Weights of a small CTC image transcriber: 17400 steps.
Rows from block 5 of a small CTC image transcriber, named by matrix and row number. Rows with one number belong to one neuron. Each number is 500 + 50 x the weight over its row's rms, rounded and kept within 0 to 999. All counts start at 0. Numbers have three digits each.
After each neuron's rows are labels from the 100 images, of 14976, where the neuron reaches its highest value: "responds to" is what is common among them. Only what is clearly more common there than usual is listed. The data: seven-segment displays showing three digits.
# fc1: MLP up (model.blocks.5.mlp.fc1.weight, 320x80), inputs 0-79
# fc2: MLP down (model.blocks.5.mlp.fc2.weight, 80x320, transposed), outputs 0-79

fc1.70:405474558534531460472552558480419539475524507554600514591508592498482506520534465522461430540530536463454504470457463497468556568510501506465458505502429403568398465453486483474461519561536573489443544376498534512469466353483557539425528511
fc2.70:460541553562442513469490453463509542536486424413451454478534452589435409429540520512390471499538494548493480481520484501444551516531551570499437385535598473504456406521545441484463550497517514518500447465546553533533412394386485483507533535
responds to: the digit 9; blue glow; third digit: 9

fc1.192:448574403492443449477439504448538518535474533511360465534561421546442478575538521535475503549484464536466525529484509424501531525470435462452529558590499496519348438447500494499528509563498520480503432510457402565515602480537435422515493461
fc2.192:533502494529517411491445525496556517534558428432445499442463475494507541533481547451371501368511458477460489487515438476453516513556529559539527570382509377506555419562482444561521465466478425507476526509466432430521505541554454560523433429
responds to: dark on pale

fc1.117:492453523448536510503501472550520489534437378534486522597567426542589537577446440425517480520467546540489501494464517406542525401502470472581435572503577506522473559505414545539468518482464440483538532568481511555519544459477483480372552403
fc2.117:487520581518485544486516554501636476427567455572590550522522509470506472487499537503507527494419505472602393518497581411398476514517526497544526541530429583506504435541601462510442489429516480518468434546506517496441462493397455574559511517
responds to: the digit 7; decimal point; third digit: 7; second digit: 7

fc1.58:526518521493491459474489543483530493492495510460453442425485481437478473536438560463489466478494622427548552400543572589539536510477478457469451467527567406444541477500561545557495407418482584551561455603496427463390480485539526539416538490
fc2.58:432470500527460534513511459425511479514491481475433580429422567477542512466628563453469498506548530471509436572523437561456543470515600462449429551537546377504468556451434475519512521543373505478514562505445405577504500552488517497507489568
responds to: the digit 0; the digit 1; third digit: 0; first digit: 1

fc1.136:491425431476541443442493418432494507492511513481551470475448579470384489497458477517493514455544507500438510524499562432465618441422492459464532467468384527504375542509483377569539570472435393474526433495510489496476521469515523557520558497
fc2.136:407531541424579450367531495524510506482518460424537531520480469436515473411472480473471576548448516559511518412537568539570458533497481507507459513509482535597473513605461496506525499510605518423442451495488571473439506540508381573443475439
responds to: dark on pale; the digit 1

fc1.254:451532526538533446574457502633509465501400519558516549523530590470468491498572524505441588575443520546502487528469543484485513478497441417495458405503539402526491495510443424581507440432520489486565403620504455543532534495568536473450515462
fc2.254:609537578595536515508525389474467522559519516486597505505525486429577452504494554376542432570520415551506512483502422472511601428519551577549562451533509444495573475502523527508506453493470447483543478487526469425503453545557545589502548498
responds to: the digit 5; first digit: 5; first digit: 9; first digit: 4

fc1.273:573515430528490563382495494404533508520429556438528560461552471500352539463494465533513509500401547509474465494468486509466476467521489544482495461483388438461484476526617484468417479496477414492511466454589525570456527449613530505501467461
fc2.273:376491412464476487492502428605505549507584496420481451476434525518487531448561486493529467481432454470457543389630452553504487428539523436414476548483520484499477462559452478464517479462631489499532479525517499497475483552538593551456482425
responds to: third digit: 8

fc1.2:514484476502478615499551536574402470505362500446466370488511484517507431520505513517535483420467533455483575541526452430544484502478483546488358522504540531563514518537543451442581473486413468515559462540495456596440511440445491516479553468
fc2.2:446572546463497480391457414458480497498554431598484504507548545494518507484458474547455545416482452572536535472507638533501512488411508442555607576467532443470463482551394475482427484539520515486501457426500483586433457508480571563538486480
responds to: the digit 4; third digit: 4; second digit: 4

fc1.259:538509484617466531549528612518430518404498575484518564488535521465433463492531539426541484430502469543518605524422556506492449450494506473576592606493522528494515497455495436461552379465423517457477451445475516480492437447532481426498544440
fc2.259:433517559512508445538480459575627535482430350550526577472419473504458504469520535547478445590526441496485473536417525487514521430463470531553591525534440519428542482555460565471472552562545513431466513591506497601515509556464542510531510481
responds to: the digit 7; first digit: 7; second digit: 7; third digit: 7

fc1.132:535523461528488551399547448444412485443643523570523356530540558465535442465475427502527486571452435569450551543565448605516532482493482440451431546497494459519523432528493539525399485497497489482533513540468436510464448489444445533499496508
fc2.132:504502488527428458566561558500477564503417499463601611515464443531457448504524459431484605517410506445464418417499496497542536460496520545538535516598471595528502400449480511514492498604469489559590575482477427473502468486582488541524509477
responds to: the digit 1; third digit: 1; second digit: 1

fc1.199:544506458522570531508599451557493510470439557515613492458532417425503472456511626506477503519511572565478458506485576580450548494495537536449427446453373528471463481491503522477424451553529605439528518374487519539497508454478489538453531499
fc2.199:547519514583476582610416461521536483515483441525492534480489515514597475442467448588475414539447403511482550370579466561483470521525439562404570501492502559480504504488596481499531517495522451446499611489556542471576470502539450475471472488
responds to: the digit 9; dark on pale; third digit: 9

fc1.286:537450491450506546520408568446416492520490461563537515538487442503600482570535538515420476398512501412474468464480525419467612511499550404519400550468504514486515486451580569604499548554475545520567539417471523421533524519484544470534520538
fc2.286:472436517541475584488515485578619542507474400508552539509461454619602522445387542512492543497564477561443469433444498534492506474535467607522439496502559453544551430451549455451529555521489514471403524468493429444498505528535463457471457551
responds to: the digit 2; second digit: 2; third digit: 2; third digit: 5

fc1.253:563487512505562412556558546489465496542481514423511464477575494497446509592428397599372485514503489459527550451557496476476648510483510461471494439466564512537503464519489635457488501546492453425548497480512464464474568468538466452413471509
fc2.253:550523506514466458504522533549573461550523536480590449436476517550483489504408543506529463492538550530503512483437585587528436540456524494629518514395545400581500545476468414454478530603466492545554504564447553508431517404483455420526539473
responds to: decimal point; the digit 0; second digit: 0; third digit: 0

fc1.57:450441488554484478523476503477492501405454556543371489543391550485529515542511598436517536537495599590489529436518474474607517408577488513543526561514500457478584513427564552425520516502443535533466562392469521510527489527500440511531504437
fc2.57:466456561540502439465501466530464494484539437521369479454495494482467539501556532405523591578582519566521470552454446601513540487571451538463490423540553501419475460492591561416400478448446436593520443554483534503460543487490503523497551464
responds to: the digit 2; second digit: 2; first digit: 2

fc1.266:524452518533561489481610498450405450547596504554446530436484399453460411526502523493522488414477465458538456464462488471439536447477559489575435471491515574463540483526512541544451456467481525566406365510540484578437483425459512493445500436
fc2.266:534433552583560378486538535470468551493494468546467515534633517478495508516461618565575503526476472551563469418517552552400477493510471437483539502469502469491439478561480602523483572491507524418488569507476542459455500457464491404473481396
responds to: decimal point; the digit 8; style: blue glow; second digit: 8

fc1.6:457456539522557455450561549527483468481499562442540525480484504536489512490527551421550577488470506516562431493500556379508537446374584498578501548478415444593469451475512480554477483590483413567556535505487502518576512536485622556464435472
fc2.6:496464539471419458502503412545435535463530528469595572563423450533542554443493519437466495493514487471430494446564463426439507446524369494546470572448448431587429589512488493546552517526550524491553509485516460511506430583503463476563412562
responds to: the digit 5; green glow; third digit: 5

fc1.116:481529489481433432480532565416461488492480589417540625487534541556506485469457394538509503559566527500432493384514449458434499436453488422453375480446497450507435505521501510563502506524505461495576550585594479492532473545428494505459546478
fc2.116:468587550444570527420592535430501476483473581526509622497445447537543525442520470545467529402470515413514463447455439408567484503519525516540507443581447503534441440522489552510440460507431469599531522472544395460447495514483480492496431546
responds to: the digit 2; red glow; first digit: 2

fc1.187:423476489558584443593540536503504414532590481542441559581474534454537597453524434489556498516459539446573503515537527556536550559495453513533495519547411474475513589500463394582394516495524442492541462509559525414519468430510557532503476550
fc2.187:343498530502493423519487526469403498484493572426540455498503482417477507410562539465484567586420471548505491493485496527447470483544524510560526538561537488459535411617545468440422475475546444518590535584478487563483590551505460495481500463
responds to: third digit: 8

fc1.194:460511515483542480564473514513502469479598531542585473499481563516461529528457532529518595395529497465519554507473517457544434488517629486567426516402432496394516522534472501463531504527602604462459541443494503611458515381522487493535555472
fc2.194:449488513509494550560552587430531455430530434508439473541486484512530489652464508502510480556591474518478604515474476515507589560425545484523470489481494514512530497404516452554475505406469400524604528457605533507482433434494456451448563507
responds to: the digit 9; third digit: 9; style: dark on pale; second digit: 9

fc1.265:424484555386469542556578459554445558529450495500593519463557521501504586484502556508453453508476525565516501582536513568547464493463567613503484526408400475483443497494428455480499538564571437476483510496479514458486534442544466444382441568
fc2.265:361489512534550569500468420472582491469433548528464543485469545521495421441446468594524548504471536520438502463585554470529458485506457499519547458571456543432462565562546558463505399472548459473455510495481579466451522561478483362479443444
responds to: the digit 8; third digit: 8; second digit: 8; first digit: 8

fc1.40:528447497561574519486538502496470499514504533427534532468512524451481497515540509297502453506481609490560422510569576500521599501420509554576485496440499533459558540482599554451507541522464515545550512573514604484554410507481538461482491473
fc2.40:527440469430506557474534483498448613507506482491506515620604486493508465528520540566579370463553406461505420432420451535533429498530556529538475523499493468558559477498445512581559529452527558448555584519475445437520525514512501562447447544
responds to: first digit: 2

fc1.224:560563549448499465504477490620468525557482543504503471462507486534602495585468520482625498475560471493477572416494415564406493486477539502616424482513447547551448460478500395535489497454556501482465493423369529490553470526475466519493552518
fc2.224:493622517421462503542497509621442511514420516413514441490546457537482520399537470433480461458518551531575478619439553518515471548489458510564476493496492537402548469528555492416420480476533509564551425488520525533506484448528430501547603531
responds to: the digit 7; first digit: 7; second digit: 7

fc1.28:464537454518536441491504398490449481417431522599482452591450490403449450563512524427569472419444503551495498545444486484511557475456464472487518527523526428497442427568573515531522510542473493464523572519599453430482402468565492547411453451
fc2.28:509573570542474407488511449575493501609462511486477486461462439501475430525559479486460431540535534604510513529503573396398584462513495516429495446460546434521484543516570425513550527525470478437551533576447541564496519459538484570495548615
responds to: dark on pale

fc1.16:485495499485514395512473521568517483524500528614482598547507443457516530505570422535418450482554524451453427454554381558534550480471502427476586594504568611506503477485463465471589443507523511598509443550461527527536473536494494514413537518
fc2.16:446494541541587556513362498607507493490537499534448462467477506583471562453533519390496551466519481531515471616509505544483464507530573404521520504443524465475545485557481536449606453398523522567532450509488488457601516455547462581534540510
responds to: the digit 5; dark on pale; first digit: 5

fc1.24:486591526498553480490572438529465512479451478514562552469529449515530489436598504591473502534445521513528479545469495696526439460489507519504533530394488540504557444544400533571513492493493512483529507490519579499498529421513549477428442370
fc2.24:519552561529500512632561574508518479513445445599486477485530503487587551451416461572554445458576538523528520523492461528523600519466472427468542502463490542491516567331559504447549522479474510504523463544521459486566489441458423415459469465
responds to: the digit 9; second digit: 9; third digit: 9; first digit: 9

fc1.97:541571528475509504502515469443447532499408508483410452528464442485509448537513401553491550543450467450552590435492562498546503410536446444462472430461558444503516468495595587554442454434530458487513499523448484586397470568537455420408481482
fc2.97:528500516461515520484453522485511499531544476538437604471433591427507533487579520437454528415556492520558375544518511496402397489482546509433529521512522467543405504465503517509605568542387431478454467523476511441517610541538475503563483466
responds to: the digit 4; first digit: 4

fc1.297:444537582460431460498620552564483473430491439523453494379564570460625506480562584518525462521553520518619526484523467466588550521419535438465465454478413419487566556489519484495546491475440489502504525493512551436540508513536517525504452492
fc2.297:515528427497459522506558450540477537511429571505543469396476491598423522540546554449505616437437501506503498534510493459482459592445530425499498499538553422507556519508457482478557475561546493393480503503556654535515587508512508523572527413
responds to: the digit 5; third digit: 5

fc1.89:515519505414499504444567443545489567472491569471463572430503500496445467528513536598528529429402536601571596515574504434610471509477485582550409544596458497487468494539579447434497552491482494450525524427553489556444517454492469507487480445
fc2.89:430511515586507461653508462419494608505607513581552553473584468482486460560470492434531510549529390514491532509500517531455501490460490468464485359495518483476492566480423498439450459558547389502528476504504442481528544437512542501521463498
responds to: the digit 7; dark on pale; third digit: 7

fc1.243:491485583511521557473488535448486411563459536477498514459601409514509387530491427394544464516518557525440445443557515499480494461503552602431460532419574515537481514523431482482526430446520555372505539497559508451583539551504521529575498512
fc2.243:452488516518534504497481527485556460511460435512569480543551509459494430572465531604555366448500454476574544512540580442547534451541596510481479469451560529544490552468476477412460467440406499487486467510496455539438492342451523545535568563
responds to: first digit: 0

fc1.103:511474550531553467526586414541488551443533463457494655493505498482430561522528523547585540514474507568443510481484435556499473514510500612507611607471524519535481454531586540421460511568554505535395487541497468563573470494500482509500443436
fc2.103:414480552512559563599545472567483569470526458551570578486510491538500562411476527449483540547506507447531557480507463551457440413413455447506483399501563422548546466436554493546469565469463482457432448575424471497471513446434448443438466528
responds to: the digit 2; second digit: 2; style: green glow; third digit: 2

fc1.186:475500403518572415389520458510571499464520547538498524459611593478531528493493550500536544459467526488462513463597509532566571495414494564554454442395585486507607538484515531547506506496436462547531538413494439504459456538458415441513513515
fc2.186:500479463492485492506462403500555400638477548513519490545563523367464497510536481521484474420582485472449465457550428543485488580489645559534501551522517557515524530512599483495455445544441488526556524540418524566524573552528511510519551541
responds to: the digit 4; second digit: 4; first digit: 4; third digit: 4

fc1.50:474480487513501513465568527469490446445495474674551416461464484520538534490532488529556461424421484459485543500471454402474538435438508476580403488520495543546454432467497556494513438511439434493444483506604521463442391590441518484495548451
fc2.50:486579602541450538522480458515523460466465559538532537425583484504462449525545428420529454518512545457505463400533529459549472480447566579484557565516517557488480467476439415432534477499513657486488579417524470487493471563552485567462420461
responds to: the digit 0; the digit 2; third digit: 0; second digit: 0

fc1.9:502477503477501474411450521512506602546488515483508512485463549560523494398464458550571522522503434508525558537495430424497444406452519523416483492503522391484399535447566533536532561460605475477414490524536470493440407492589477455503465620
fc2.9:443550418453527410484464474489445553482579471467547456454449563438520485494444466448479348473449484505550462520531464502475557499583610583525491490563501550440425514488478464422562402494450448512431473472563502477502522528528514468539417423
responds to: third digit: 0

fc1.115:478527485518540501553523444482499587541436405449548531523487566528635486501481368494563524561511534462563510403536526552459586465542451490467579519490563447572453552441544441525514525489446527500523502555503425439484444517553413462483545421
fc2.115:514550525425518464489440584504527492499557505472499459513448459577480448402534506411558541439528441466485520551425511469477519540612557432430381432582499497531517564494462517473605480469444488506504530493568498500498532581458429429590526572
responds to: the digit 9; dark on pale; third digit: 9

fc1.140:545482479542496439437425405561472446449548493469493573514477468498458410558510479524542525459496501424523504547481457551453557586501551543461443520370492439539468499448370466439532529466510485575597558519505580456513573504408498552501499439
fc2.140:512461477470574562465556493517395555471430516445411564538563480550522452454543577479526477481535495514483452465493465426400458500461560421434529611559606552537534509564480506511511435512492550555384458509539532515581534518519507523475504600
responds to: decimal point; third digit: 9

fc1.62:468494515521561374420423443429503492439408430428514549430456420456485482505504479509474446444408557458521506428527561461533537493491569367495603550498485545541463479534500454458511537445528399495535499525486526462542470506537548499553443563
fc2.62:529456469525558429462490483602446477503552560501473534450473552471432526434548470491543425538455462533553472485408455521500421570555576586533513550503463394483500502479364543505514439478465511523574518565533527398546526415533470443466530567
responds to: the digit 5; first digit: 5; green glow

fc1.109:552491520526482472480413519557534522476497465473521553523471528500509493521536568479470535553504533524490608479574554601524513538409575379444544506530546552480568492473516538467468495506449510490550525556536587493596462477570504507493291471
fc2.109:571500482489504475438483456499490558534503529553365547502535489500455509441567511466495450501560585408543489534507371491567501596534449486527424454459539515476535509424466448457535455539393497514517502416419498503463475461501547508404623463
responds to: the digit 0; second digit: 0; blue glow

fc1.29:522493475512466508528471421470527479560524459471470519442444516549571492546539468546370500470475554478513527447489508440496475533492550400451557598522420595546542438592411377497501491541442542452538489516537601405464548459462540516556483529
fc2.29:446535434478478490565499489481511535475428485486608492599558483598560501520518539555579523444519499504500472401626490529532526588549551521496455456465385530576553503540477616545423450521500537584498541527458481496476440584500499478453503529
responds to: the digit 6; third digit: 6; style: green glow; first digit: 6

fc1.98:451533604487508496537584564436483415468449481434510545430448412523495470555505460476589525383514514495460532479496550400521476482444478473518409498510485465449493483420579477562414544514533460571403439556534445537559567501463527496549447486
fc2.98:488530487550466366473535489615525522484562450571469544544538495476443509576556504558504581521490424566486553476536477455425523567469513465578438463513491539422502476518500572535515456495537507525466495540429413469539553392344485515513522526
responds to: the digit 8; the digit 6; second digit: 8; second digit: 6

fc1.110:528484563400497575454524530520468535457493489510572579455537435524532505427510541519461487553527506448508455468522431524574558483520462492508481458491497521408487473570394560567396515504414529583472530525470582527571555466433555456397546399
fc2.110:545442489500471606550534552431564416477524461498511576584449463576466518544421417512418486499514579457511527583385544450552470489563472438513507472492462496474538564496507443576551520529505527450501469602495548503554480540438562483522606452
responds to: decimal point; the digit 4; second digit: 4

fc1.113:525521512530546415531496365478459499544454471469448445544552508532462461560550449477460563563448505422447476479468583534502470472515504523486476602472453531538362438474469468487518496503526468597549519397541496422475578478519545440445513389
fc2.113:545508588478476564412501563459557477605443513360500418472482450545466414566590508522551589404482463452482515510460521520527549560568558447491461497550581534432468469546443499473491498509472526510465511519517529533498479521406512475541594567
responds to: the digit 6; first digit: 6; second digit: 6

fc1.245:531564460520506454478438502434548428526571400512538544487559511490459425442507463560536510466509497481603533590555418507513534437560404504426500509480429455454504509597520485480388450431522471470544435468462541498389486532398538503480477465
fc2.245:517532465485479522505575433416425481469526518547485442455611459461461414431598459531509485444489467558548462517453506542526556548462618550494554529571511511473565506582540521452520570456433412576477523428509464547468530515435576496520444425
responds to: white glow; style: dark on pale

fc1.193:431498498581512424433535547514477518456482524474531475392513561420465466541542479425510487542534524459425541483594434538519409494403484616531531496511511527462514542502417478514459424513492423464407552428438544438420496496481494552557417523
fc2.193:487546508524502590482437541487518454495549433480542611517510499443500435608543433519556519484528519544469433478498445494528403433531627443478435416479536593522478520539454546476476421524479511448510580497459451522534444406527588515524458420
responds to: the digit 0; decimal point; third digit: 0; second digit: 0

fc1.42:524535489489521409465476474552530497443554498536509389474501589537476559617483519538481469541451442469598546453512656512562483447548496540575457549560530557437502442446539482434400494538475498443501487502476503532547567486596509508429542485
fc2.42:560556508508512445395559468472586509434491508523426466517552471488507476488515554512547475494447503497484481575433526549421474556502520438531458434502511500492557417485512555552502578495483425460610551452486554537584489397476412508653491566
responds to: the digit 3; second digit: 3; third digit: 3; first digit: 3

fc1.208:523508463392503382441573524467489508486530554599499484460527476518454509622489423472485494498546488479465517533452519554564546511508499558519503571529528532500503457557468500370434432491507582531526440452407500479523417563523435410542401479
fc2.208:406490499496492478481442560548517422490514459535489510465450479490515443572525398457485436568502486553554551501539402533397483493445514462397513521467530473547493427567491565492563515437642509603438471506421447539412523472458506452532532494
responds to: the digit 3; third digit: 3; first digit: 3; second digit: 3

fc1.122:471461566499569464526558544526443566474536551418541547502556559464531455450513441470527571555547558421465496479442431606512616469440516451473553558464557542527508493491523496542469509510375454502536534616459575520490517513513553530386484469
fc2.122:621508540555489472450516575399519458493517560525478456522421556539477534486512468535445488509471430440498506525397525585467498541555522439552434457441495570564493462468566410484524505565402524401555490528488481486525538448424535599507481416
responds to: the digit 9; second digit: 9; third digit: 9

fc1.7:596496532510538511451479467510426388527553498466534526443494399488513558578569493435472464526515483527497469509484587510456553435523563475439429488464548597555425501553421480600504506449536533479547524527547496506487578615468384449533481498
fc2.7:449582537517508603545467441486458456509477455515619583584572489509528499499500496524469460426553487567510531493459523452440463399482553544454478499408478546517560519601523540455475474423408438605492533537522480495526470533575506513528568594
responds to: first digit: 5; first digit: 9

fc1.39:490540550405456490504514440466467512549529565552504473499513503549499391460495445503476559492527558464423536461499528490596605573386546464582490505465471519546466498461526456503480510378487387514555573419455540553461523442497453525543483602
fc2.39:477476484579463562500491507567502524385523458432551492512571550488443472548521470502603451474568381468543512523602483516509427559464527536605552528410511472456491585468489432450461470531560469456565508471523552442529483470545422464474430571
responds to: the digit 6; decimal point; third digit: 6; second digit: 6

fc1.134:512466486564422389470485516538470433523495497553563512576585475486480482565445327537539505561484529547537565410407502467511460456448551484523536545442538566453540488552553535547509465431441493518487490449419495545528497470542576441433468522
fc2.134:539468564532497502532418489433581565543436571429514389476479531550453511565507567504473541456560456511584448556392553447534545437492532473471455457468571534468490468525613521482495561457504440574559448485408486551513497424490439458523498553
responds to: the digit 5; third digit: 5; second digit: 5; first digit: 5

fc1.52:599531479565542364474535524519409434456407496528576571499529507431495578596505458418463517619504479512454502457407568508493493467481486543515466514517414451567583533444457465561467544518448461487513486478525516465464494523566444478570484512
fc2.52:557506539540511442519498388451542538548496526496484575469458580408480497448488524550508435461502484561403514528490441402517488470507525453455483541452511512611518490503528652502512480568438521451600383537516502576457528548541503419498485462
responds to: blue glow; green glow

fc1.47:560511533476575500529606515488526518510446415440636487606511478542377493520494552553492594540449494575475493403498500553468517498572536558480479459465450511528529468512513531521360491483550472489481515443516442526497484512515445579444567573
fc2.47:444523483545434578499517441533467490562474487548437522444483501449440506649461477528546463497456511523475498430501465443383390499473498579434500562543540355489470484596460481485475525506586447547407494515463488482478511496541445439492441500
responds to: green glow

fc1.141:500461410465541560522518502583449524591423524462450426407458522550507470500482440546467492503490470463543561445540446518580595476506502561527391533563475499537493467457536578448533495440388498521521530493510466563484494479395530579402559452
fc2.141:534537553517455513473429496460482585517558464546463477484540491542524601583463454585454475439527532391541568576465496479465427528483538502543585532529583505497392600501358491510421446540475465448510481547507461446476517471466506532486430465
responds to: the digit 4; decimal point; third digit: 4; second digit: 4

fc1.46:455501452481508559508495422523376474525449521450447466513631532495493485526540522535534433553540551455483576482472594539506485533474525482551482594495411511491381518481459485562506478490462480449498422505450510499558424358522492497585593467
fc2.46:464487585443543493475452496559537483552520363481550489485561555522455521410499550454485638562460492386500498527492514507539551461525480458496485506485488515494510398482550564405478425495611557474528505492481502430548412509583545522571459530
responds to: the digit 7; decimal point; first digit: 7; second digit: 7

fc1.318:385447493489507520527451428457433492485442497414488455481482525474647466515415478425531555446504541490460560444462563449543564581499409536502456560529590420497506543474578540535500508504408547482571530530519476442470387491492519482526480506
fc2.318:373484593521463492541434505469507508561553503485422480542477448439505399392467459501521449597549549485577531505516606576516558544577548518476473501527451420511469506474426454469461487500537447499454491502509416484467555626467494452503468447
responds to: the digit 2; style: white glow; second digit: 2; third digit: 2

fc1.174:482469459557505445391465453503504519483424387556480488467479503519632547518519583395429557502498519518393438513502459525526520557550482559509502548544459416498483512477501558611464416399462441523505559569519457481432546458522511474490485472
fc2.174:437575516544441529430512538492559442396432558492500534637550510434474432504522481533392444489549484499510445522544506487391529516494542482440454386533470509575518487499505500469549505555518420552534441450518560604430527447554509475453503511
responds to: first digit: 9; first digit: 4

fc1.99:569494459605480536459500539519497597579521552512608530450478589537404461511479538494459554530451562482427475444456475504491478472485464518484497456543566422473515430525586508605470486539576531439517436495505497527435434530639435503500449486
fc2.99:539587456566426486545596485528456632495542512524538537492477537483488518498543562421473468526463489435464560474499530520439569504580589545440493484594529540598517471507444522560533448597371525495549508486521529562534543525497586475500484563
responds to: white glow

fc1.272:521473503566563501384570478485530475591473489504472491502528634491462524487480506488403488553451460530513511461419530537567435528490496589546490515501478455511448522504569521643479497544575483515456439478512426541551407555587439542525476592
fc2.272:418443490524373485486387489432434537519471445518457567429463491468441532451423539423474378526462513410451410494484475488401451460538493507484422450524544495520467474443497468452438374473508473485455506487523474468481489490525584471513490449
responds to: dark on pale; first digit: 7

fc1.167:496463546540490537496522448554557442479548416441564562526455494543513530509440530585440527471396580521540508521461493464497576426453584470578547502537559523464505444505555515429516536549509387511560502449467575461464628527577442486444493437
fc2.167:481449400605491461439556421527529431473523454433551496551488521525500529458568532473524455462503557483514562493488581442508458598551511516555545571475568508566452445523464388582569518483488492540519406478532542410547475485393530564533523484
responds to: the digit 0; decimal point; third digit: 0; second digit: 0

fc1.188:617482424471440486513582551491467483560484530540406526485459404504463481470512529501529480580536467531512530496551503516594500501482523577452534477516597478508525523524556572491396450491524528617531516538498664451526574462480453529529578469
fc2.188:557570509489444438424540504534502454407485535430486457521489501590521500556508504563483544459608453534470422517485496380463424399596509489431463507459590498517474521524612482539441505469524505538486526487491468540466561399504458423496535579
responds to: decimal point; the digit 4; style: white glow; second digit: 4

fc1.60:496477447498544525595554450589532573338468494503497560520573573454533416395511546443605568533487536442483487490439465582478536495447533428471545475431507559463482507455510498544579477442437489563522531506469549494553535541540485512535490454
fc2.60:560530499453473495478534472541479477502442597528502488572423463507437514491476437618548558538429407493517347513434499546471510532473502420543415500562400494528469563408483414496551480499454550459540482481508519520535425524469496520587552459
responds to: the digit 9; decimal point; second digit: 9; third digit: 9

fc1.12:523476467556536462471452526548487522434472428606531503498479425499486469435537458563482499464543601479523503460571541501494559508569540440521392537407552534426554494493415514522539494522502448466508477483520631469536599555422534511430579414
fc2.12:384499502521471446600494598398459497496474545505588516506515494523458585503545564428409585571506520405467452541436439496477515548496464596509514577505430546564501516462488467451529525448413497567503506490564446526454537493443471491511415517
responds to: the digit 4; third digit: 4; red glow

fc1.168:550480508473532393416452533473525462424406572606507531384617465497538464462541545599536532513493517503481482588555499556483533383529470452493415493450565495482529511504512500573538511469511445447522458446444479474551452500423468505456557493
fc2.168:525534490488444460470458458504501488503597512523476442524503498418456500446465560535545489470595519457448433458459419438505544638518574544499485542483521594518419507404552429433425425528425524496507596521529521518474519465510452447401502575
responds to: the digit 4; third digit: 4; dark on pale

fc1.302:526472492479417536506556483466426545439548527505422449450499530452562478499483524419426534585505509603539461491464427372580448562462539509548536487548381533492523485549526472535537492514459531445472527554561520453517603592516519554437531428
fc2.302:524472413431484548504494385530469533588431538555525543518494495503466535554549575518533451535377511630543560567502508463547523535522516524471339507426521487450472492593499518525497464598472546504487496496528504479568453425551520461501539531
responds to: third digit: 5

fc1.255:536542508502547404547489418461521549514462550479541481514542497498507520477455593401540508470534530569503525540442532527447581540395480587455508561431455512563480475484505508552493548446527403564576424505535423403501528583562401535534551522
fc2.255:484485572503464546430492505569473464514614469472413589423520490424560420549495540471532556514461451453470515584457441464427536501530509521485420508574481504552502540607430564559477442495492527416529485461425523581431509551559530466571540527
responds to: dark on pale; first digit: 8

fc1.221:530477529525456485481439438499446517482511522430526512504516677568444422526528474539558571566458433568505435522438477462540495472486451581516438594575602538536475533402427545407507477536449543483464447415458514508493499480500528490525486465
fc2.221:473560580461439505456547514409495493478502598532489482514493505409515403465478510508419505467516482545500474532489448468436521401461529459461432435556668456511543501536484511562554579498516427502476442487423439511536499434430497550586563472
responds to: the digit 3; second digit: 3; style: red glow; third digit: 3

fc1.15:443473624560459470469462516586429517413532465514503437411560593477504427493548548549438503510500510569559488474553395488547485470541451407519471554452464516475551527493475361550580523489504415466548540428464490499464491524539493499529450466
fc2.15:448450387486439552481505447507439458519429598468468393516495496525445469572460486452473528466458502427525534519467525504521603531427472434483508493457491575521589505550499590509542479570398519421565431536508548475578436523520587555526491475
responds to: the digit 5